config.toml
encoder_arch = "vit"
model = "masked spectrogram model"
dataset = "melodies that start on their tonic, played by one synthesised instrument"
train_examples = 26041
n_mels = 64
hop_length = 160
input = "log_mel"
win_length = 400
method = "mae"
mask_ratio = 0.6
loss = "mse"
encoder_norm = "layernorm"
encoder_norm_position = "pre"
encoder_activation = "gelu"
encoder_head_dim = 16
encoder_fused_qkv = true
encoder_bias = "all"
encoder_qk_norm = false
encoder_parallel_block = false
encoder_inner_norm = false
encoder_moe = "expert_choice"
encoder_num_experts = 32
encoder_moe_every = 1
encoder_expert_mlp_ratio = 0.5
encoder_experts_per_token = 2
encoder_shared_expert = true
encoder_patch_size = [32, 4]
encoder_layers = 12
encoder_width = 128
encoder_positions = "learned"
decoder_width = 192
norm_pix_loss = false
decoder_layers = 4
residual_init = "scaled_by_depth"
optimizer = "adamw"
lr = 0.0016
beta1 = 0.9
beta2 = 0.98
eps = 1e-08
cautious_weight_decay = true
steps = 11100
batch_size = 256
epochs = 109.1
lr_schedule = "cosine"
final_lr_fraction = 0
warmup_steps = 550
weight_decay = 0.09
Rows from block 6 of the encoder of a small masked spectrogram model, named by matrix and row number. Rows with one number within an expert belong to one neuron, the router's apart. Each number is 200 + 30 x the weight over its row's rms, rounded and kept within 0 to 999. All counts start at 0.
After each expert's rows are labels from the 100 clips, of 14848, where the router gives the expert most weight on average: "peak on" is the class under the peak; "top examples" is what is common among them. Only what is clearly more common there than usual is listed. The data: melodies that start on their tonic, played by one synthesised instrument. In brackets: how many of the 100.
# router: router (encoder.blocks.6.mlp.router.weight, 32x128), inputs 0-63
# up: expert up (encoder.blocks.6.mlp.up, 32x64x128), inputs 0-63
# down: expert down (encoder.blocks.6.mlp.down, 32x128x64, transposed), outputs 0-63

# expert 9
router.9,261,118,233,229,221,229,234,193,248,233,228,189,181,185,173,220,145,226,199,202,199,207,208,150,194,177,150,217,188,182,218,265,178,220,237,194,137,193,238,239,248,212,200,236,199,215,190,175,220,166,209,212,159,179,199,195,216,226,209,217,208,185,178,156
up.0,203,256,232,211,287,241,199,201,205,166,198,250,217,169,229,206,156,224,199,196,224,216,179,168,187,183,197,178,233,173,182,188,138,187,210,211,187,213,187,202,202,231,183,227,230,199,219,211,204,183,192,207,275,198,206,190,213,196,170,175,198,195,204,172
down.0,162,214,181,214,212,171,167,217,189,228,158,231,204,139,204,233,181,158,193,140,169,187,180,191,207,168,179,192,232,181,258,191,223,181,187,215,166,199,221,191,192,212,189,171,221,202,163,175,126,208,234,206,236,236,148,226,198,242,178,186,191,265,219,246
up.1,172,218,238,208,195,193,210,172,150,167,147,241,193,204,172,215,210,191,191,195,191,172,187,165,231,196,218,177,241,191,200,199,193,185,244,230,125,174,198,193,190,242,184,269,195,219,184,234,241,205,173,178,206,213,129,209,163,216,177,176,233,212,188,139
down.1,165,185,247,234,182,302,238,264,180,168,163,243,222,235,185,132,197,201,173,166,192,161,206,172,142,205,170,213,218,221,236,214,211,237,209,180,185,238,217,249,238,258,214,241,217,203,257,204,194,206,206,179,191,202,159,223,192,204,221,226,143,209,238,166
peak on: E4 (31)
top examples: vibraphone-like (31); marimba-like (29); clipping (27); tonic: E (26)

# expert 8
router.8,231,200,139,154,188,194,177,223,189,146,190,167,199,182,231,218,193,173,154,148,145,199,219,179,214,182,159,151,201,228,225,165,184,211,172,193,211,240,224,255,206,206,230,188,272,210,220,195,181,203,275,163,182,223,206,193,202,226,122,197,191,236,177,205
up.0,223,230,186,206,166,211,212,179,161,259,178,230,197,175,198,207,219,184,178,208,188,222,196,178,236,209,273,156,278,188,198,145,202,148,228,211,148,212,191,224,255,227,170,242,198,207,181,216,215,159,147,230,262,194,218,247,177,200,225,183,199,230,188,168
down.0,199,223,231,234,146,198,188,226,198,178,205,224,156,205,243,173,185,219,240,259,240,183,154,228,195,183,202,224,196,158,171,194,219,196,141,182,177,174,207,229,182,195,231,237,207,238,248,171,239,208,196,200,205,195,156,212,241,212,226,225,235,147,193,231
up.1,185,224,183,146,228,177,211,176,161,185,208,174,198,136,140,226,218,159,220,200,185,223,190,128,248,210,215,202,213,179,189,250,175,217,220,214,199,193,205,250,194,232,207,235,190,202,202,211,214,194,202,219,252,208,169,158,188,182,258,198,181,168,199,225
down.1,164,236,192,223,139,203,198,192,195,194,258,235,178,234,230,160,199,206,222,235,179,190,181,256,206,190,188,180,213,156,136,247,213,237,182,210,161,199,226,227,196,176,233,160,148,225,236,164,245,166,223,209,224,172,183,251,213,215,219,244,191,163,220,231
peak on: F4 (65)
top examples: the note F (75); trumpet-like (44); clipping (36); tonic: F (31)

# expert 26
router.26,205,185,193,227,202,231,180,197,190,190,198,200,147,145,213,149,248,207,197,221,240,225,229,226,239,151,242,215,231,164,238,175,169,146,190,210,172,154,201,268,196,185,176,222,226,248,262,192,225,196,190,221,199,242,234,188,177,231,128,215,188,239,152,174
up.0,261,167,189,164,211,167,175,212,160,225,172,226,211,213,168,210,207,212,218,213,172,173,225,145,210,258,205,178,180,207,202,238,203,169,185,248,155,204,131,244,219,243,170,213,217,204,171,226,197,217,248,200,193,211,170,198,178,211,174,160,158,162,203,203
down.0,211,239,175,224,176,220,178,252,173,226,183,165,238,209,191,199,189,216,196,211,255,209,184,217,189,195,247,200,182,207,296,165,179,167,211,165,179,229,156,183,158,194,210,179,221,240,198,236,132,171,135,230,210,214,203,209,183,184,215,205,232,198,204,155
up.1,242,207,177,218,226,206,173,171,177,180,206,259,183,202,212,147,217,265,173,209,131,194,242,202,187,171,204,201,213,239,163,264,153,175,187,200,173,180,192,177,188,213,138,240,232,218,169,220,200,207,259,193,226,203,215,213,220,179,130,176,220,193,172,253
down.1,102,192,227,226,225,185,186,199,191,216,199,248,243,177,153,195,181,266,184,229,182,244,198,184,258,232,166,191,202,202,223,163,194,163,187,280,122,232,176,148,226,205,164,152,174,232,167,161,231,217,183,215,183,201,142,221,186,190,213,184,221,222,169,218
peak on: G#5 (27)
top examples: bell-like (90); thin (high-pass) (29)

# expert 11
router.11,178,220,202,165,247,175,156,221,233,215,235,195,177,211,170,216,231,278,146,214,226,242,197,203,207,183,213,124,226,212,138,184,210,162,173,201,211,242,185,196,208,186,206,147,174,156,150,203,235,195,209,215,241,222,164,184,181,222,208,212,233,201,236,201
up.0,225,213,230,211,237,174,198,170,180,211,210,177,185,181,216,236,216,195,232,191,213,154,201,185,154,193,208,184,189,181,220,213,153,212,241,221,200,215,203,138,204,236,225,180,133,184,207,212,202,169,176,209,218,215,189,197,220,238,192,194,227,219,233,189
down.0,198,209,172,193,223,200,215,198,180,202,196,183,186,196,198,197,215,218,172,197,223,232,218,249,202,239,202,202,150,190,249,165,229,221,180,136,227,259,177,215,247,219,156,247,154,216,179,204,205,125,184,144,247,158,221,231,181,195,241,187,181,211,189,228
up.1,170,214,140,204,190,263,182,205,180,186,175,200,227,207,291,207,171,216,165,201,161,204,228,177,254,190,131,234,213,213,192,226,172,156,181,218,225,179,164,202,206,207,187,178,193,171,182,228,209,206,165,196,182,214,171,242,215,217,135,175,220,177,230,199
down.1,193,192,188,174,229,140,227,190,196,159,240,161,174,217,156,167,216,213,179,204,153,216,165,187,172,245,193,177,269,205,162,203,174,192,195,224,191,166,194,142,203,217,181,214,156,195,211,197,208,213,168,245,189,207,150,204,188,216,210,160,237,216,222,194
peak on: A4 (35)
top examples: vibraphone-like (50); mains hum (43); marimba-like (38); tonic: A (26)

# expert 24
router.24,204,167,200,224,192,172,150,229,195,216,231,259,184,161,205,155,257,218,185,215,181,225,218,196,185,214,168,185,204,264,223,241,218,200,213,243,179,236,234,269,169,171,167,243,243,265,178,212,182,176,251,174,173,186,231,234,209,237,200,176,215,164,186,251
up.0,213,133,209,136,227,219,213,173,184,189,211,174,198,225,172,242,214,222,201,209,207,180,208,176,167,183,165,159,198,189,160,191,221,207,212,171,188,252,170,159,174,203,204,219,167,184,176,212,225,238,226,198,192,189,194,167,240,215,183,184,192,204,211,236
down.0,253,217,194,226,180,199,221,170,168,136,178,182,192,211,201,221,232,171,237,204,256,200,202,203,154,163,186,211,182,220,181,166,208,198,248,168,245,229,172,228,174,137,214,212,200,158,171,249,197,249,140,220,189,221,211,202,234,223,195,178,179,199,207,159
up.1,247,173,121,201,230,209,198,175,188,220,182,209,196,142,159,199,193,155,170,175,172,159,224,214,217,227,177,215,149,216,221,172,163,166,209,188,282,212,199,242,162,174,180,153,211,197,175,206,188,202,237,160,174,216,215,218,219,235,163,186,246,170,188,209
down.1,243,224,245,167,256,208,188,169,244,196,200,206,177,182,226,183,210,190,233,153,164,167,193,255,189,194,212,245,172,247,172,146,175,214,190,170,179,215,206,186,231,216,172,199,224,215,194,214,107,180,163,200,217,218,245,200,183,171,210,195,225,210,198,173
peak on: B3 (27); B4 (27)
top examples: the note B (71); organ-like (35); tonic: B (34)

# expert 22
router.22,157,206,212,196,183,208,208,222,235,190,233,234,223,209,219,183,145,249,194,195,241,210,234,231,209,155,169,161,229,204,186,186,254,167,207,240,187,210,202,172,202,201,244,217,198,207,201,172,204,152,200,192,204,202,234,213,170,187,188,261,190,166,157,169
up.0,198,154,226,197,192,183,197,193,245,159,184,226,260,202,187,216,180,244,190,184,200,207,246,231,212,200,161,168,268,200,197,211,246,172,200,223,167,225,193,127,179,207,190,213,199,163,177,217,229,212,143,212,165,187,181,215,191,225,171,179,220,187,216,212
down.0,191,255,229,207,188,214,204,158,237,263,247,190,217,209,185,209,226,155,186,187,208,195,206,231,153,201,200,228,166,227,210,183,210,255,187,161,193,180,209,194,188,263,217,202,168,186,156,251,192,230,137,185,197,149,225,142,165,199,181,233,214,197,189,122
up.1,242,164,168,179,203,167,210,155,182,241,153,204,200,181,182,219,220,189,225,173,203,159,225,177,201,163,161,227,189,238,187,212,210,217,232,158,191,177,139,189,183,179,163,208,175,189,154,244,214,223,163,205,191,221,219,152,259,165,194,145,210,205,246,199
down.1,235,178,179,206,216,187,198,202,160,227,217,200,153,201,145,193,236,184,273,191,168,181,165,182,217,180,217,200,139,201,209,209,219,165,223,181,212,155,189,217,176,176,191,169,146,212,194,216,184,200,229,245,200,209,171,225,214,199,190,227,212,239,267,259
peak on: C4 (48)
top examples: the note C (84); tonic: C (42); clarinet-like (31)

# expert 30
router.30,231,196,225,179,216,222,187,212,218,204,166,198,232,162,217,198,180,197,174,205,212,197,224,176,213,193,207,233,191,192,177,161,217,224,153,218,233,186,169,218,218,208,252,134,244,183,201,192,201,182,228,190,222,182,220,146,203,258,128,190,190,200,241,217
up.0,164,199,237,119,183,220,201,173,212,175,210,203,204,210,146,218,187,223,165,198,216,214,186,210,204,236,237,213,194,215,189,214,244,213,193,233,176,248,182,150,224,110,158,305,221,184,172,223,227,210,207,174,208,209,175,213,188,220,188,197,241,199,215,224
down.0,178,254,249,180,164,158,207,193,200,235,190,216,232,154,242,254,193,219,217,236,133,230,131,181,160,218,152,230,204,220,184,163,172,194,159,206,180,255,189,245,238,186,140,175,173,169,160,192,231,203,209,190,217,220,225,191,214,226,195,202,160,222,219,205
up.1,215,185,200,195,162,225,208,209,177,221,213,233,191,261,155,198,179,217,223,193,169,187,103,201,178,183,185,208,229,165,176,228,200,226,192,202,210,236,165,223,190,169,188,190,187,192,202,189,181,191,224,248,232,221,240,211,222,201,210,214,255,180,202,191
down.1,178,198,210,216,250,221,171,225,199,176,208,183,213,213,219,159,195,223,210,233,151,181,203,145,184,183,220,202,166,207,147,175,205,220,192,149,182,177,191,184,220,214,194,252,245,183,148,196,171,187,212,190,166,144,241,204,187,207,149,110,201,236,157,204
peak on: D4 (28)
top examples: pace: slow (60); plucked string-like (49)

# expert 3
router.3,211,165,203,231,250,218,202,227,190,160,198,209,197,244,208,179,190,185,192,194,219,153,244,205,176,249,214,172,164,199,210,217,174,212,210,236,224,224,129,189,126,172,251,176,166,182,235,155,171,207,205,222,199,199,210,212,207,196,225,210,197,169,247,199
up.0,240,177,216,211,196,212,216,172,157,205,186,228,182,179,171,210,193,203,223,148,188,157,194,147,225,206,144,193,240,128,209,233,173,202,226,199,143,190,235,181,116,207,204,154,228,222,192,235,271,223,159,206,198,251,190,171,177,199,195,162,213,230,211,230
down.0,171,202,259,203,212,244,240,191,231,228,209,204,193,219,199,224,219,188,175,212,179,211,166,195,115,212,189,251,158,211,104,240,183,226,147,245,254,194,207,198,192,163,196,250,179,199,185,197,221,278,266,178,192,168,202,199,176,184,191,225,170,185,226,245
up.1,165,169,155,155,177,209,222,172,218,179,153,211,244,205,208,226,221,207,168,181,213,227,261,225,219,229,183,145,182,189,194,233,179,179,200,207,168,239,186,212,212,233,165,172,239,165,189,193,226,184,212,224,108,179,194,184,269,161,216,196,147,210,228,181
down.1,162,211,174,218,205,210,179,140,241,195,192,229,252,170,199,219,216,186,185,221,185,218,217,244,217,206,195,168,122,217,209,231,261,164,128,178,204,166,204,164,242,231,180,134,215,196,197,237,210,171,132,186,227,161,233,264,199,235,172,207,166,218,217,158
peak on: no note (67)
top examples: marimba-like (78); pace: slow (61); quiet level (60)

# expert 21
router.21,196,179,239,198,181,179,192,212,209,207,213,204,157,152,262,161,248,181,162,264,173,241,219,216,199,160,172,174,206,159,164,228,208,160,205,236,200,218,228,210,198,200,167,189,185,224,202,185,167,228,194,200,256,207,204,185,200,226,200,220,210,156,205,174
up.0,248,236,193,179,216,215,224,167,190,252,212,209,228,171,210,215,195,209,191,224,157,214,147,205,147,236,218,264,161,191,153,275,177,187,197,176,209,178,138,223,207,230,168,292,203,220,216,197,187,193,163,224,219,209,216,199,229,163,243,169,135,198,213,192
down.0,189,211,194,158,172,254,211,238,197,212,153,210,238,143,150,179,226,197,164,191,225,206,187,196,239,182,238,151,200,206,207,202,211,166,209,253,180,199,156,210,199,181,181,264,179,204,207,234,181,155,238,195,215,232,148,246,188,218,188,219,238,172,206,196
up.1,206,220,207,203,167,189,218,189,139,204,185,226,194,205,266,209,243,188,121,185,144,180,200,192,184,154,191,169,201,231,191,185,209,182,240,215,181,171,186,200,201,161,168,205,185,202,156,256,200,218,218,206,245,195,209,186,208,199,203,181,212,158,232,174
down.1,260,259,237,215,172,202,197,197,184,262,197,236,206,137,189,206,249,234,233,187,212,177,217,177,117,226,156,238,173,203,209,228,151,217,193,236,186,218,195,136,194,229,196,170,206,231,191,175,179,193,194,193,195,164,189,178,195,192,183,149,164,226,180,192
peak on: G4 (50); F#4 (27)
top examples: the note G (73); tonic: G (36); square lead (27)

# expert 23
router.23,231,168,278,199,225,163,191,205,171,227,202,201,184,166,193,231,222,222,245,215,186,193,220,213,162,226,222,213,162,178,255,253,179,246,167,220,202,180,174,246,212,163,194,197,239,205,229,243,197,216,211,140,168,157,180,201,200,185,219,214,140,245,153,143
up.0,215,167,210,208,205,156,213,193,152,190,149,247,146,232,168,170,237,167,220,205,140,233,197,178,239,221,178,238,213,224,213,245,239,206,180,247,210,188,233,240,220,167,191,242,170,230,216,194,220,225,205,178,209,213,218,217,195,207,154,197,243,242,164,184
down.0,153,248,196,195,252,225,233,242,134,267,202,152,190,190,157,184,215,175,181,176,243,231,238,176,193,237,240,226,208,219,182,184,154,238,195,238,178,160,208,183,217,211,167,155,223,218,242,171,242,175,233,205,204,212,164,229,192,148,172,160,183,201,165,269
up.1,258,222,219,190,250,211,231,184,230,210,191,212,198,157,224,259,194,194,218,164,208,171,249,207,199,198,166,212,155,170,211,189,154,153,254,150,213,245,210,159,187,281,195,239,203,167,208,176,200,170,201,196,224,175,185,107,191,186,242,124,166,205,243,199
down.1,190,186,257,158,184,176,232,185,162,233,182,238,177,241,161,159,255,206,215,165,180,204,220,180,160,184,110,209,184,186,209,192,207,183,221,221,180,190,223,239,197,173,227,217,216,262,215,174,235,216,148,243,229,241,222,179,204,210,163,195,173,189,187,205
peak on: C5 (26)
top examples: the note C (66); organ-like (31); tonic: C (27); square lead (26)

# expert 4
router.4,265,240,220,221,182,236,192,229,210,183,219,241,231,223,242,214,174,231,156,216,202,192,155,250,232,219,264,209,236,197,205,212,195,147,196,220,234,186,220,185,197,232,142,226,142,232,212,197,183,167,211,213,209,152,213,185,189,153,196,218,246,189,199,210
up.0,194,202,197,201,220,203,203,182,196,170,186,293,225,187,264,194,184,210,149,224,184,222,212,175,222,217,237,216,185,190,165,219,189,174,224,233,199,156,177,212,243,141,168,254,203,225,179,233,214,201,220,204,197,195,245,242,242,157,204,197,245,167,218,211
down.0,217,235,162,234,256,189,221,210,213,201,181,177,219,208,188,266,184,177,195,211,195,190,217,245,195,269,198,169,221,165,218,135,191,210,196,157,183,201,206,227,199,208,263,176,213,205,191,224,134,196,181,167,223,154,217,205,175,188,273,219,184,205,206,171
up.1,160,211,177,149,224,190,196,160,167,160,182,211,183,188,122,194,191,231,179,192,185,181,207,207,237,169,174,245,206,250,166,173,218,217,237,152,204,197,165,183,205,209,171,248,271,165,129,199,193,225,142,225,212,201,219,199,198,205,179,184,207,214,238,209
down.1,193,182,201,235,227,217,223,222,163,149,177,202,190,199,264,240,190,158,163,215,227,220,254,187,175,203,276,174,242,242,183,235,204,228,214,231,170,195,224,210,201,204,221,182,157,208,234,188,214,197,213,190,201,176,177,191,198,197,199,202,220,150,205,190
peak on: A#3 (85)
top examples: the note A# (95); tonic: A# (56)

# expert 13
router.13,153,210,196,193,172,217,170,238,218,136,243,199,187,235,205,167,184,173,206,232,216,191,195,235,185,204,169,240,214,201,200,210,244,232,147,187,223,244,195,183,150,160,266,141,190,243,215,183,230,240,209,264,151,193,184,231,216,201,226,228,190,185,219,175
up.0,162,130,149,175,216,172,238,189,201,192,183,163,230,224,204,210,177,199,157,241,133,222,217,219,229,238,201,207,220,217,190,188,176,176,212,192,212,205,159,166,201,209,177,232,164,168,179,192,245,229,163,217,219,192,235,215,232,163,221,211,244,178,244,180
down.0,254,218,205,206,219,271,212,181,184,253,202,162,212,299,202,195,219,201,166,178,189,216,232,186,154,237,293,181,182,221,224,168,271,185,207,226,186,218,174,288,205,205,188,175,182,179,223,211,195,176,225,195,198,222,176,225,256,224,185,180,204,235,197,178
up.1,213,174,142,176,244,198,187,213,204,197,231,210,158,173,185,186,247,206,203,173,137,191,221,201,156,254,224,153,144,254,206,211,198,185,196,192,206,158,210,204,212,163,183,147,280,191,203,178,177,163,190,141,146,235,235,178,222,195,221,210,196,198,189,204
down.1,172,184,206,189,218,182,232,228,220,254,158,195,198,196,198,201,234,162,204,220,172,168,176,152,195,274,230,197,126,182,206,166,209,211,262,214,124,193,198,247,171,169,237,182,253,199,195,202,219,158,206,204,195,236,211,184,192,160,224,222,212,209,216,202
peak on: no note (91)
top examples: staccato (65); white noise (54); pink noise (41)

# expert 14
router.14,238,192,207,192,182,210,194,238,224,139,195,237,191,251,250,239,276,201,192,199,195,196,170,199,236,198,175,184,215,217,192,204,154,202,178,204,202,195,181,153,248,153,151,194,290,176,190,209,181,183,212,193,159,203,208,234,147,173,222,210,178,167,235,220
up.0,210,235,228,147,242,131,228,200,206,222,195,169,199,195,124,241,199,189,198,193,194,233,234,173,181,255,202,268,243,167,180,221,132,210,204,193,244,206,229,180,207,247,213,239,93,200,188,199,201,211,172,254,205,199,204,170,168,143,206,196,214,194,176,196
down.0,194,199,217,222,174,190,190,165,242,175,150,201,247,170,211,195,194,203,153,156,176,163,214,199,228,224,184,223,218,217,177,211,200,176,194,251,236,223,195,199,181,194,202,177,167,248,190,153,215,175,177,209,208,178,185,211,197,251,196,214,240,174,270,201
up.1,185,193,239,149,229,164,228,154,216,236,215,189,173,173,177,241,218,189,186,150,173,202,251,173,193,157,204,203,277,201,183,215,109,175,222,198,233,191,215,191,184,238,180,205,174,173,221,222,205,216,228,249,164,229,180,175,194,178,133,204,215,194,185,209
down.1,209,196,224,218,196,186,225,181,188,264,216,255,226,195,190,164,163,228,191,195,183,241,229,216,258,276,182,169,227,198,181,248,206,170,233,236,174,173,195,213,203,194,210,152,138,229,160,160,205,152,202,190,283,209,201,212,165,236,207,213,217,158,223,215
peak on: G#5 (35); G#4 (26)
top examples: the note G# (80); tonic: G# (51); organ-like (45); instrument: square lead (29)

# expert 5
router.5,178,207,254,205,173,157,133,222,204,218,234,173,259,228,180,181,181,214,265,267,180,170,193,234,204,242,180,198,216,186,238,220,198,205,165,213,202,215,200,211,202,207,223,191,206,191,233,157,143,164,226,200,236,173,181,206,178,200,248,256,191,190,209,165
up.0,171,174,176,218,219,208,224,180,268,199,186,170,226,190,237,253,176,154,184,175,264,226,193,218,209,170,217,207,147,191,211,155,259,181,232,173,206,190,165,190,175,183,148,194,159,146,156,241,220,195,162,216,188,207,203,214,249,178,151,166,206,159,252,199
down.0,211,170,198,154,269,202,185,236,187,217,228,179,201,186,146,202,200,209,210,197,144,251,207,168,196,202,183,197,170,222,162,258,193,227,157,210,169,196,216,167,173,231,168,197,233,188,235,151,157,159,180,186,231,218,166,154,182,202,242,260,186,211,240,196
up.1,207,221,212,213,261,153,240,174,188,218,198,238,174,191,218,231,227,188,228,170,173,228,215,161,245,141,177,144,219,195,178,199,207,207,237,245,176,149,241,159,206,212,151,188,211,240,180,240,232,219,131,236,235,229,185,200,187,184,170,190,211,253,206,185
down.1,186,157,184,191,205,164,167,260,241,170,215,199,211,227,227,177,189,185,161,205,246,235,154,174,180,199,231,231,206,162,182,203,219,244,206,225,236,206,153,231,187,147,239,220,218,192,216,161,176,251,173,236,137,160,178,189,166,191,177,212,153,164,194,199
peak on: D#5 (29); F#4 (29)
top examples: bowed string-like (36); tonic: F# (25)

# expert 25
router.25,184,232,172,208,131,205,145,209,168,221,208,205,163,217,165,148,158,187,212,216,175,212,135,208,205,186,191,242,181,178,247,219,198,253,188,230,191,191,217,254,256,182,211,230,172,241,172,222,180,205,183,179,186,168,266,210,299,216,153,212,270,156,196,205
up.0,249,224,189,198,195,218,202,190,178,223,165,174,221,204,258,202,223,228,193,200,171,216,205,205,200,178,185,250,246,194,154,164,188,157,226,147,211,214,177,187,205,288,167,184,192,218,197,206,236,253,227,257,232,169,223,139,203,137,173,185,219,190,214,191
down.0,183,184,210,223,163,228,225,188,183,186,202,195,194,198,211,230,204,210,211,165,158,244,244,240,237,211,234,147,178,198,192,233,179,193,223,224,212,195,217,208,209,226,293,186,206,198,224,207,278,203,229,248,186,194,202,226,217,225,211,223,194,171,205,194
up.1,182,208,176,173,195,216,246,188,229,239,169,203,202,206,197,191,191,221,204,198,182,214,220,186,218,139,173,225,253,199,166,211,185,178,215,204,203,210,188,207,195,209,177,208,185,193,189,215,220,228,200,297,279,198,216,232,204,172,233,188,213,196,231,191
down.1,206,199,195,197,216,216,214,194,158,200,226,163,165,218,228,210,217,178,178,203,220,216,201,207,226,191,244,198,240,207,158,168,146,202,202,202,218,238,186,181,168,194,237,198,206,175,200,230,227,200,185,214,268,219,200,171,178,138,254,199,206,227,215,211
peak on: F3 (61)
top examples: the note F (78); tonic: F (50); horn-like (27)

# expert 18
router.18,201,251,121,143,244,246,224,225,212,168,157,176,189,191,208,204,215,207,197,204,190,245,156,220,187,169,178,182,232,223,225,171,207,222,202,206,223,181,198,156,215,208,227,147,200,215,187,198,199,137,161,175,208,183,207,229,207,161,255,217,235,190,164,229
up.0,228,157,250,171,212,191,222,203,228,168,203,189,206,177,173,245,231,190,196,188,226,147,236,155,178,180,162,215,209,206,234,184,162,237,190,168,210,166,201,179,212,144,173,192,190,161,167,217,229,215,242,151,202,209,163,164,199,215,209,176,152,212,260,229
down.0,228,206,163,273,169,212,256,205,239,202,246,201,215,208,249,196,200,202,248,205,213,220,146,192,235,198,249,195,171,150,229,175,245,185,202,223,170,197,189,205,236,179,181,191,235,201,227,222,169,200,179,226,231,147,215,233,241,279,227,220,190,169,200,162
up.1,202,219,189,151,247,185,261,197,179,161,181,203,214,194,217,230,189,238,204,186,180,184,149,179,178,172,164,244,233,216,214,199,215,235,212,118,233,200,184,191,217,187,237,199,215,215,181,200,222,190,156,211,240,171,207,178,224,195,197,177,181,234,202,280
down.1,179,234,204,223,127,201,209,196,188,268,231,151,205,238,224,261,204,208,208,170,221,200,156,169,170,259,219,163,186,163,223,170,182,159,184,241,220,189,214,172,193,186,206,207,182,206,181,190,244,167,184,240,193,178,220,208,131,200,214,221,200,210,145,138
peak on: A5 (57)
top examples: the note A (82); tonic: A (40)